From a checkpoint of a small multi-label audio tagger.
Training: 25900 steps, batches of 64.
Rows from block 3 of a small multi-label audio tagger, named by matrix and row number. Rows with one number belong to one channel. Each number is 128 + 24 x the weight over its row's rms, rounded and kept within 0 to 255. All counts start at 0.
Before each channel's rows are labels from the 100 clips, of 14976, where the channel reaches its largest size: "strongest on" is what is common among them. Only what is clearly more common there than usual is listed. The data: notes from a synthesiser with random patches.
# filt: filter width-3 conv, dilation 8 (model.blocks.3.filt.weight, 192x192x3, each kernel summed), inputs 96-191
# gate: gate width-3 conv, dilation 8 (model.blocks.3.gate.weight, 192x192x3, each kernel summed), inputs 96-191
# out: residual pointwise conv (model.blocks.3.out.weight, 192x192x1, transposed), outputs 96-191

strongest on: triangle
filt.51 [135 144 119 104 145  98 110  86 162 155  89  94 141 119 112 124 153 131 100 124  59 127 106 139 100  81 102  94 159 140 147 141 128 138  96 151 157 109 130 136  92 100  68 102 110 131 109 130  91 130 112 124 136 125 135 123  94 136 126 142 137  94  98 120 101 135 121 139 112 117 123 123 150 119  97  86 140 130  96 136  78 116 124  88 113 113 133  99 143 103 127 105 129 113 116 113]
gate.51 [125 110  66 149 116 115 157 160 117  77 116 123 133 116 120 130 170 123 127 154 146 122 136 133 155 111 140 108 142 114 137  91 120 120 178 119 134 105 139 142 100  99 175 131 141 156 142 125 111 105 167 119 125 150 122 137 143 135 143 132 102 105 100 103 131 153 148 119 145 141 164 132 134 172 152 136  64  86 144 121 125 101 157 118 134 135 174 116 115 175 160 134 172 125 156 156]
out.51 [124  66 122 126 110 137 116 117 102 125 123 143 142 107 120  95  94 115 124 113 150 140 142 148 115 150 118 100 114 118 109 120 106 127 166 128 131 117 106 115 195 131 147 169 151 163 124 124 132 113 124 135 155 110 155 113 126  89 122 104  78 154 103 141 133 163 117 174 148 162 118  99 128 143 103 117 174 181 125 130 156 109 105 124 106 193 128 146 133 157 144 139 144 112 152 120]

strongest on: filter wobble
filt.141 [125 143 177  74 132 143 145 109 114 140 150 104 112 181 144  93 112 123 152  96 137 140 168 131 100 150 106 154 121 159 152  94 132 153 113 118 157 128 130 145 142 140  88 115  80 117 126 133 120 133 148 107 132 162 140 126 120 156 121  87 144 165 160 124 122 123 143 124 150 121 111 121 148 136 119 150 143 128 140 142 160 107  99 141 127  98 112 125 126  90 117 156 111 184  97 136]
gate.141 [134 124 103 145 119 121 106 153 130 111 134 172 152 143 124 126 183 116 115 117 136 106  99 130 166 115 154 135 161 120 117 106 145 111 182 143 119 135 131 145  97 113 178 126 140 167 139 121 123  95 149 142 151 124 126 115 135 176 143 131  96 119 131 131 113 130 126 146 114 155 175 157 142 146 164 135  60  89 139 120 123 123 166 111 152 135 126 142 142 184 178 117 181 106 135 151]
out.141 [165 102 125 144 149 136 173 125 127 129 185  95 129 122 144 143 123 136 115 197 185 159 126 144 144 132 133 136 110 107 141 121 113 129 126 164 101 126 135 115 120 139  91 177 148 100 131 141 143 144 155 119 165 122 142 154 118 109 128 148 112 126 135 130 125 156 129  76 140 163 147 119 161 193 124 141 154 128 120 159 113 130 161 128 137 123 167 127 152 113 135 126 146 134 152 114]

strongest on: noise
filt.48 [104 157 132 178 181 137 114 181  92 123 111 149 120 135 100 103 104 109 164 151 138  74 153 127 180 146 167 164 133 116 132 121 111  93 143 106 130 147  96 124 145 129 146 163 144 126 112  98 150 123 117 164 105 125 125 118 162 126 124 142 113 150 152 109 152 123 164 146 125 121 149 139 132 110 165 153 114 148 195 112 153 151 145 156 122 161 137 167  94 138 138 121 148 138 100 173]
gate.48 [136 129  95 140 125 109 102 158 137  97 109 143 146 109 101 111 157 104 144 100  96 105 117 147 192  98 152 108 146 101  91 106 146 108 171 134 127 108 142 161  90 104 150 129 139 146 149 100 120  98 172 155 134 117 131  95 156 132 121 136 103 120 116 118 130 129 131 122 115 146 156 151 123 148 158 134  73  93 154 107 135 117 166 100 124 119 120 158 142 160 151 112 151  98 166 156]
out.48 [111 166 135 125 111 129  96 128 164 133 158 168 125 141 122 150 112 135 120  89  99 117 102 155 129 137 119  97 132 138 103 142 121 121 165 110 111 125  94 129  88 131 154 137 150 126  93 127 186 122  98 107 115 126 136 136 129 108 109 169  97 113 103 139 143 113 123 111 120 112 129 130 107 107 131 137  98 137 107 108 139 121 110 162 107 149 112 106 145 135 118 174 162  70 126 136]

strongest on: narrow pulse
filt.104 [ 89 150 157 151 110 158 181 140 127  96 132 134  92 196 150  76 125  85 147 115 143 127 126 150 186 154 155 125  69 114 118 137 178 141 124 122 103  95 156 142 142 105 134  91 115 109 154 110 150 108 165 162 133 148 112 135 166 137 125 141 109 158 166 173 123 111 124 122 145 126 127 123  99 139 121 182 118 129 134 117 167 126 111 152 160 124 113 176 113 124 111 164  96 120 140 129]
gate.104 [145 150  79 134 100 113 107 149 116 155  75 147 141  96 125 172 131 172 132 119 108 127 143 137 114  88 110 130 174 145 140 113 111 123 125  85 163 158 133 113 131 126 126 194 116 155 129 141 109 118 117  81 108 125 125 115 125 130 136 119 102 102  58  58 121 110 147  93 104 119 154 171 122 131 137  91 102 107 151 116 109 128 140  55 131 123 137  96 108 133 158 138 164 115 124 140]
out.104 [138 153 122 132 124 147 147 145 129 107 116 134 108 145 153  56 152 113  86 139 146 151 138 164 127 130 114 104 118 115 115 139 143 149 180 132 111 117 124 146 127 113 125 117 139 164 107 149 175 124 146 123 144 136 141 183 142 106 103 150 145 131 115 127 131 129 107 125 131 152 129 114 106 177 101 137 118 142 140 132 188 154 114 121 159 152 124 146 166  97 123 166 114  95 156 125]

strongest on: low-pass; detuned saws
filt.158 [118 170  74 136  76 131 128  98 159 135 100  96 119 148 155 130 124 140 107 104  79  99  83 126  97 105 115 117 149 162 135 146 145 148 138 136 150  81 134 132 123 107  97 122 141 100 126 139 144  99 138 157 122 173 158 111 114 117 147 163 102  98 106 153 129 118 117 121 152  95 113 131 108  95 117 130 129 125 129 147 110 122  99 185 130 103 115  89 111 124 109 166 139 108 137 109]
gate.158 [134 102  83 150 111 107 135 128 128  79 124 144 141 129 140  88 126 132 156 137 152 123 149 177 168 128 157 145 155 161 102 108 162 126 180 114 143  89 131 121 157 128 155 176 121 129 144 119 130  94 183 135 137 142 177 142 147 111 143 129 116 101 107 156 122 143 115  97 124 137 153 145 123 139 167 144  78 111 154 129 126 121 147 137 147 160 149 127 112 155 148 154 179  90 140 147]
out.158 [149 122 115 113 127  90 109  93 141 137  93 118 142  87 114 108  86  85 130 175 115  92 132 133 123 137 176 113 119 155 129 116 144 111 147 109 127 147 107 121 146  91 155 157 145  97  91  84 165 108 126 148 122 114 155 142 112 103 129 132 142 126 123 108 141 115 130 117 124 107  88  81 124 109 139 135 153 106 104 143 120 144 118 193 115 128 129 125 100 145  89 112 170 151 137 138]

strongest on: inharmonic FM
filt.99 [164 161 132 129 115 104  98 109 189 131 134 169 156 171 126 130 135 140 125 109 110 107 107 157 126 136 119 121 174 147 130 117 116 104 162 129 137 117 104 145 117 115 146 167 158 157  88 122 101 109 119 107 153 134 162 146 116 152 149 121 147 139 144 122 121 128 116 146 129 147 142 155 143 128 160 152 103  99 124 145 107 144 137 199 132 128 121  94 125 164 183 166 180 112 136 125]
gate.99 [136 118 120 135 147 151 127 170  96 130 114 136 103 105 103 136 136 118  95 142 167 145 170  97 141 107 124 122  97  63 130 108 134 132 128 116 138 161 119 131 126 132 120 154  87 149 152 150 137 141 129 138 114 124  70  97 153 124  96 120 117  97 120  86 125 134 145 139 114 134 129 113 124 156  95 124 116 136 160  89 139 122 137  68 152 134 137 171 161 119 120  74 102 144 142 127]
out.99 [105 129 152 119 151 134 158 121 154 126 156 115 147 159 149 103  82 137 138 110 113 117 109 137 125 129 108 118 172 153 151 119 130 123 130 116 106 117 125 118 149 164 132 113 149 116  79 132 111 104 120 109 160 127 156 112 123 135 147 124  91 160 127 120 124 162 159 108 149 156 143 106 134  61 120 146 130 174 118 181 157 127  89 150 128 147 156 121 136 101 166 156 216 150 131 130]

strongest on: narrow pulse
filt.79 [118 131 127  99  81 157 108 142 168 141 150 105 122 156 165 163 114 152 129 111 113 139 136 107  74 144 101 130 142 152 140 131 136 130 128 119 123 135 128  94 124 108 135 167 151 117 127 157 135 113  99 117 111 146  92 117 105 163 160 121 113 124 179 134  95 104 127  85 145 118 124 127 187 121 166 130 129 112 121 155  79 109 125 176 133 145 151  90  93 132 142 118 144 158 128  74]
gate.79 [147 167 142 121 125  79 111 112 147 164 104 186 125 150 142 169 131 123 139 121  98 138 131 162 125 146 113 164 145 119 107 130 104 108 144  97 137 137  90 125 123 108 126 152 172 143 122 112 103 138  99  73 123 121 117 110 116 143 132 112 112 145 116  98 105 129 122 105 107 129 127 191 119 144 155 141  82  88 117 111 118 149 111 133 136 140 136  79 107 150 163 166 161  77 138 149]
out.79 [112 118 126 123 113 109  96 114 156 140 168  95 123 145 142 218 168 116 155 128 108 118  93 171 123 128 126 103 134 107 108 131 144 134 109 116 126 154 132  89 145  95 127 200 147 144 142 129 127 137  95 163 147 163  81 114 142 146 171 112  94 137 152 113 142 136 142  96 143 116 124 138 142 113 151 123 138 121 130 105  71 120 149 157 134 124 145 119 134 181 167 126 165 137 162 130]

strongest on: triangle
filt.122 [149 121 102 104 131 128 106 141 146 120 123 146 153 115  99 121 136 146 112  73 132 139 117  97 156 124 140  90 165 134  96 123 124 142 156 123 110 127 164 126 108 122 173 131  95 141 139 137 102 101 140 110 136 129 114  78 128  95 137 110 113  98 105 140 124  97 113 140 124 153 162 135 106 117 112 109  93  89 138 137 124 105 158  92 162  59  95 114 145 134 145 159 164 102 164 143]
gate.122 [136 112  83 152 124 112 132 138 109  99 117 114 141 130 125 150 147 137 120 158 144 136 144 145 147  86 132  99 154 131  80 111 152 131 133 110 129 136 151 118 115 111 166 169 158 171 147 146 114  95 151 109 143 138 119 166 128 121 145 121 110 107 103 127 108 128 112 133 119 150 174 121 141 148 178 120  81  85 133 137 116 104 162 106 165 158 143 109 118 169 155 125 166  59 161 130]
out.122 [138 132 135 146 187 122 119 113 125 102 138 111 137 136  95 113 133  92 194 179 126 157 184 128 131 129 141  91 131 157 125 123 153 110 138 152 111 132 137 158 146 100 107 109 145 103 131 115 111 116 147 120 172  93 120 149 127  84 133 112 167 149 104 123 130 192 136 131 118 123 125 108 118 122 140 127 144 116 112 122 119 160 145 140 140 125 179 123 167 166 135 149 148 118 149 129]

strongest on: high-pass; filter motion: filter wobble; square
filt.128 [131 169 128  89 143  99 114 106 147 155 106 179 143 156 108 116 141 131  95  94 101 143 100  95 138 134  99 105 151 109 166 114 140 118 116 127 144 150 132 113 100 127 127  74 140 156 130 144  92 107 116  98 142 112 127  72 152 150 116 123 111 142 118  87  72  92 177 123 137 151 127 153 109 100 119 127 122 121 157 118 147 155 138  96 181 104 113 133 129 114 151 126 145 139 145 122]
gate.128 [141 126 119 135 133 108 136 162  97 128 114 136 135 115 120 151 171 108 153 127 123 124 173 147 175  99 165 109 136  78  94 101 116 113 145 120 112 142 124 128  87  96 152 149 161 187 133  96  97 129 157 112 145 126  96 134 146 108 112 132  83 140  73 103 114 126 146 132 119 156 160 151 109 163 140 135  84  83 125 103 122 122 150 101 128 147 150 125 133 167 169 119 151  77 141 161]
out.128 [ 92 101 138 112 143 175 123 144 120  60 179 122 128 145  89  95 130 100 110  99 133 157 108 127 133  99 121 108 128 116 122 110 140  84  93 151  88 129 131 142 163 116 149 102 131  92 141  95 111 111 137 114 145  83 157 139 145 154 128 132 112 146 146 128 135 180 125 111 113 128 156  90 133 102 120 115 153 149 118 123 127 105 129 110 108 120 139 138  87 123 171  99 134 147 116 120]

strongest on: notch
filt.67 [137 116  90 144  87 148 144 155 165 111 136  72 138  83 164 191 132 165  97 154 124  85  91  98  76 134 134 143 149 149 167 120  89 113 142 135 136 109 145 137 118 137 150 132  98 117 128 148 142 129 119 144 133 146 150 132 118 137 152 142 174  70 118 107 153 148 135 144 157 104 144  99 149 128 129 126 129 117 107 160 105 121 154 160  84 120 147  90 122 138 125 123 134 163 143 106]
gate.67 [148  95 120 141 125 148 164 162 126 122 139 114 145 133 118 133 186 112 140 130 119 111 130 130 158 112 149 117 144  94 122  79 122 108 132 149 114 126 133 158 100  96 154 145 128 179 155 102  95 120 154 133 160 113  99 133 137 183 127 123 113 119 148 103 117 142 134 153 124 158 176 142 164 158 147 148  85  91 104 140 122 113 169 121 149 137 141 152 145 169 171 104 155 130 166 146]
out.67 [ 99 111 117 149 155 140 153 130 186 152 136 123 104 133 127 160 155 137  59 157 142 120 124 162 148 130 139 121 126 150  91 150  97 120 111 139 154 124 138 132 136 112  97 154 148 111 138 131  93 141 154 144 142 136 103 108 101 106 131 110 159 136 120 146 136 127  99 154 132 105 147 147 154 142 140 133 132 136 157 129 147  78 150 129 112 134 167 112 123  89 143 121 165 102 109 124]

strongest on: filter wobble; noise
filt.9 [154 157 149 133 115 121 176 120 132 164 121 119 123 165 134 191 136 126 131 147 128 152 136 129 137 145 126 103 125  86 163  64 103 123 107 120 149 147  98 127 107 121 112 179 146 171 103 139 109 152 123  89 142 138 121 152 158 125  92 118 128 153  77  72 110 178 190 138 149 150 125 124  95 153 130 163 127 101 153 103 158 203 118 123 118 171 150  97 130 132 136 148 121 154 111 125]
gate.9 [137  95  86  93  95 100 152 122 141 101 116 134 145 112  99 126 144 114 136  91 130 125 158 127 127 108 131  77 162  94 104  85 114 118 177 114 129 150 114 126 126  97 153 170 148 162 110 133 115 112 119 140 148 105 132 123 136 100 104 103  81 121  99  90 147 150 143 112 132 151 151 120 150 137 160 112  63  58 105 124 130 123 145 138 138 127 121 129 112 160 156  97 172  98 124 160]
out.9 [116 137 141 117 136 132 105 142 125 147 160  84 105 154 118 162 159 128 123 141 110 131 116  73 124  87 131 107 101 107 195 111 163 131 119 130 125 115 110 165 100 144 121  98 114 143 111 156 116 107 128 136 159 125 115 137 153 158 131 140 165  82 152 139 105 136 148 122 122  95 115  92 127  99  96 129 161 151 141 125  77 113  90 108 152 153 138 155 139 166 115 150 146 175 138 126]

strongest on: filter wobble
filt.8 [135 193 151 120 160 132  90 121 112 161 141 153 131 155 125 103 145 122 132 121 130 127 111 140 134 123  99 135 133 130 137 117 160 176 137 161 158 137 110 129 142  86  90  92 172 119 129 150 137 114 131 133 148 168 127 130 135 140 111  96 127 161 109 102  87 137 157 138 128 136 112 151  99 160  83 133 140 117 147 115 131 185 116 122 157 146 100 145 175 112 116 156 125 143 112 118]
gate.8 [153 112  90 150 134 123 133 179 149  80 128 147 164 152 111 120 165 131 139 134 124  92 130 163 152 107 140 127 174 112 127 118 120 101 161 130 122 115 118 138 107 135 167 123 126 168 116 118 113 107 148 117 151 114 137 122 135 169 129 144 112 118 117 121 127 137 124 128 110 147 182 128 143 162 167 140  70 107 121 128 145  98 167 143 170 150 168 111 132 163 182 137 188 115 140 152]
out.8 [139 142 136 122 122 111 163 116 119 148 109 105 124 148 151 136 134 121 123  77 106 171 125 129 172 153 137 179 125 127 113 149 157 107  95 150 107 124 174 138  94 125  98 137 100  71 157 125 125 154 142 117  97 146  87  99 130 146 152 115 126 130 158 124 105  85 140  66 113 139 104 140 147 127 141 132 106  78 123 168 130 120 175 118 141  99 140 116 125  83 154  96 138 129 135 102]

strongest on: detuned saws
filt.27 [173 119 103 149 131  86 149  98 123 100 138 135 160  64 132 126 126 151 140  98  95  93  85 157 131 121 130 121 190 140 109 115 123 118 143 168 127 116 151 122 100 161 146  78 110 127 131 118 116 125 169  97 129 133 159 101 130 131 130 122 139 130  99 146 140 127 109 119 110 145 128 146 101 113 133  99 123 104 114 134 159 140 141  93  91 110  94 139 137 132 144 152 189 112 152 137]
gate.27 [135  76  98 118 100  93 133 130 134  92 141 132 154 105 112 105 151 127 124 117 125 144 145 158 133 123 126 126 170 134 112  82 134 126 184 120 122  90 142 112  99 142 170 150 116 146 148 117  78 105 157 102 166 125 155 107 126 117 133 106 108 114 121 135  92 137 123 113 127 157 153 134 145 137 178 113  63  91 112 136 112 100 153 110 144 116 138 126 120 159 169 121 194 100 145 135]
out.27 [147 121 141  99  99 130 129 109 105 154  96 158 130 123 140 171 116 144 146 138 138 131 130 159 118 131 140 122 147 135 132 135  82 144  85 120 154 140 102  89 174 140 117 173  93 164 115 129 102 149 124 104 126 148 194  86 116 116 111  96 107 133  78 136 136 105 133 129 129 139 124 128  91 108 131 127 171 142 130 116 136 147  72 105 145 132 109 115 142 128 121 160 141 138 139 142]

strongest on: noise; inharmonic FM
filt.40 [138 117 145 130 196 131  98 145 111 140 130 145 165  97 106  81 115 142 133 124 131  55 156 149 132 134 129 166 156 149 128 127  88  91 163 139 132 143 102 130 134 134 146 171 140 131  99  97 120 128  93 121 141 122 175  93 111 110 144  95 138 163 160 108 130 135 128 146 117 144 147 134 171 133 186 109 122 117 114 162 112 146 156 134 118 123 128 136 130 139 151 113 152 145 123 163]
gate.40 [108  96  92 144 140 150 110 162 126  88 117 113 135  70 104  82 147  93 146 138  92  75 122 145 153 127 160 121 136 121 117 108 113 101 145 144 104 123 127 145 123 108 159 105  99 128 148  71 144 109 177 174 140 105 124 115 165 137 141 124 123  97 134 140 163 140 128 132 121 128 158 114 141 132 160 136  80 107 114 131 129 136 168 170  87 116 120 162 120 153 144  91 137 134 146 144]
out.40 [165 147 132 145 130 121 128 127 112 125 101 130 118 150 143 126  91 154 105 139 127  95 149 132 136 123 112 104 137 140 117 110 132  88 125  86 149 150  98 160 118 124 138 136 118 125  78 152 121 107  94  85 120 160  92 108 114 105 141 119 131 140 136 125 113 109 138 151 139 111 104 118 157  55 119 127 157 123 175 151 140 121 125 170 135 135 114 140 114 111 134 124 166 135 112 106]

strongest on: high-pass
filt.160 [100 144 146 151 123 136 132 113 127 130 157 152  79 195 139 109 125  82 128 122 147 170 146  91 127 149 118 146  81 154 128  90 153 139 145 121 121 155 112 118 149  88 135 115 121 106 160 132 144 135 150 132 107 171  92 160 144 149 155 103 145 135 178 114 128 134 146 131 152 116 108 127 135 100 142 168 124 145 169 110 134 142 108 173 145 117 103 144 114 148 104 133 102 163 124 120]
gate.160 [158 122 101 121 120  80 129 123 130 112 114 153 148 124  99 152 149 117 137 125 119 112 126 128 137 111 137 119 154  68 117 104 103 108 156 131 115 156 117 137  91 131 155 188 143 183 112 102  92 136 144 112 137 123  97 143 131 136 111 106 114 135 114  98 135 162 150 126 115 156 161 137 162 154 142 123  94  77 123 124 117 134 164 103 133 124 120 107 144 172 176  76 161 121 168 144]
out.160 [125 112 143 120 102 135 138 140 150 164 175 169 146 121 155 122 152 135 137 105 145 123  94 149 122 205 136 136 142 137 111 131 120 146 165 150 145 124 144 104 133  84 152 178 131 101 146 127 144 116 123 133 156 162 123 114 163 127 151 133  92 113 151 142 111 110 120 131 139 157 103 134 111 157 132 161  81 113 128 138 125 143 146 156 142 121  83 152 134  97 132 144 122 106 142 123]

strongest on: notch; narrow pulse
filt.142 [158 101 123 122 125 141 181 135 138 114 140 121 122  97 138 175 138 159  95 163 168 121 111 105  88 107 136 147 119 101 144 115  84 146 142 114 136 151 112 159 122 148 118 117 137 136 103 158 115 171 131 122 108 109 146 135 114 104  86 144 102 130  97  98 186 138 117 119 123 107 122 128 137 166  73 113 124 138 111 117 147 103 106 123  98 131 148 118 150 109 118 146 122 131  88 173]
gate.142 [132 140  95 168 135 109 115 159 123  99  99 162 136 149 114 115 162 121 126 133 123 113 133 142 185 103 174 132 163 137 115 113 143 121 156 139 133 117 121 152 120 104 164 122 135 147 155 103 120 111 173 133 134 134 144 105 148 156 137 121  91 117 114 125 122 130 137 133 115 147 156 161 102 147 165 158  60 108 152 105 138 136 151 100 183 129 137 147 117 163 176 144 189  99 167 172]
out.142 [ 75 145 109 196 152 150 107 164 130  84 120 125 106 154 118 101 112 103 150 180 158 126 164 149 150 128 157 151 102 151 139 140 155 151 110 132 124 121 160 128 146  95 144 116 144  92 151 130 168 128 147 112 120 133 122 166 149 137 138 127 194 115 118 145 125 139 128  91 106  94 145 128  95 175 141 143 118 153 153 111 151 155 145 141 189 143 102 115 105 146 123 135 155 137 136 143]

strongest on: pluck; notch; square
filt.171 [129 134 162 115 133 169 147 139 111 148 116 146 115  88 125 165 102 119 161 137 133 122 142 175 141 142 163 160 114 115 128 146  89 129 129  98 117 156 133 111 117 151 112 123 119 103 114 119 137 190 133 133  99  88 145 116 147  97  78 123  93 156 109  95 185 101 147  77 119 104 113 123 139 144 115 122 138 105 116 105 124 136 108 123  82 144 138 123 129  85  97 142 109 134 114 177]
gate.171 [130 103  77 131 123 119 157 152 116 101 111 121 147 113 119 146 172 125 126 130 110 118 154 130 149  87 150  93 158 123 102  82 127 135 153 120 136 128 148 130 110 109 161 158 149 173 150 122  96 102 167 124 161 127 117 125 143 132 136 137 110 118  85 121 125 145 139 127 133 149 185 125 141 152 173 124  47  87 131 128 132 104 159 101 146 122 141 106 128 171 164  91 169  93 159 155]
out.171 [125 148 138 117 118 129 173 101 135 132  83 127  92 149 142 136 119  80  99 113 130 147 170  98 133 175 161  99 101 120 117 123 123 124 156 118  99 125 127 126 141  79 153 164 154 125 112  94 117 142 159 137  87 115 112 145 167  97 113 103 106 146 134 142 162 102 105 138 148 136 103 126 114 131 171 159  87  89 104 129 149 118 139 181 139 104 108 116  77 156 116 103  88  96 150 147]

strongest on: square
filt.3 [170 137 134 171 130 144 142 139 112 117 111 127 111 118 124 172 109 151 174 143 139 122 114 131 122 122 124 120 118 111 116 103  90  99 144 110 125 135 111 183 107 157 122 164 104 130  92 126 130 157 100 102  93  77 169 155 109  79 104 186 134 147 100 103 162 171 126  89 113 114 131 143 114 126 117 125 118 120 120 126 153 136 111 116  91 129 110  94 130 125 117 124 122 128 107 149]
gate.3 [134 124  89 138 105 120 134 157 115 116 129 145 133 139 129 161 180 112 121 113 145 128 152 119 154 103 143 133 138  96 120  83 112 114 156 135 122 137 128 139 112  95 167 154 167 176 149 121  98 121 163 113 138 144  89 119 143 136 146 114 105 116  78 106 122 143 152 148 139 159 161 142 135 167 159 149  78  84 140 118 134 119 162 105 162 124 150 109 135 183 160  99 150 116 153 140]
out.3 [169  97 162 118 126 146 149 128 142 152  54 153 111 115 134 151  74 154 123 122 160 146  78 117 140 151 158 109 153 134 168 102 126 121 112 128 161 126 144 138 121 111 162 151 102 113 135 123 115 136 154  93  76 128 137 101 119 109 124 149 144 125 141 107 131 135 164 153 167 143 136 140 142 147 136 166  88 136 138 154 124 158  96 136 135  91 108  95 108 112  92 161 142 178 127 163]

strongest on: triangle
filt.62 [115 128 119 137 153 131  92 133 110 149 112 170 138 100 102 170 141 122 130 133 145 125 125 110 160 124 156 140 136  93  87 120 121 102 118 104 101 178 141 103 130 130 171 143 129 157 134 105 115 131 124 112 117  97 107 124 149 100 118 168 118 136 128 139 138 118 129 149 101 134 148 132 114 111 143 115 107 131 143 105 118 158 151  53 134 156 132 145 115 158 141  90 138  72 166 145]
gate.62 [132 116  88 139 112  93 134 107 105  84  94 104 143 118 122  97 147 119 142 148  72 137 139 162 158  88 135 109 162 143  93  99 154 137 150 143 137  97 160 146  90 104 127 146 114 145 153 121 107  91 174 129 148 141 103 146 120 139 149 138 142 101 109 130  96 144 107 124 122 135 157 143 150 173 147 134  75  84 108 147 111 107 157 122 123 125 141 108 142 135 152 127 159  83 184 126]
out.62 [ 92 193 132 122 129 143 133 163 175 142 119 133 149 123 152 151  88 180  93 149 103 124 118 124 109 121 116 155 165 166 146 146 141 165 115 122 149 123 164  89  96 165 113 105 111 149 121 153 122 137 137 118 107 146 158 142 130 179 126 154 133 115 115 136 131 104 151 131 134  91 152 166 123  93  95 119 125 178 146 137 142 142 115 103 143 131  91 113 148 114 133 162 156 128 114 136]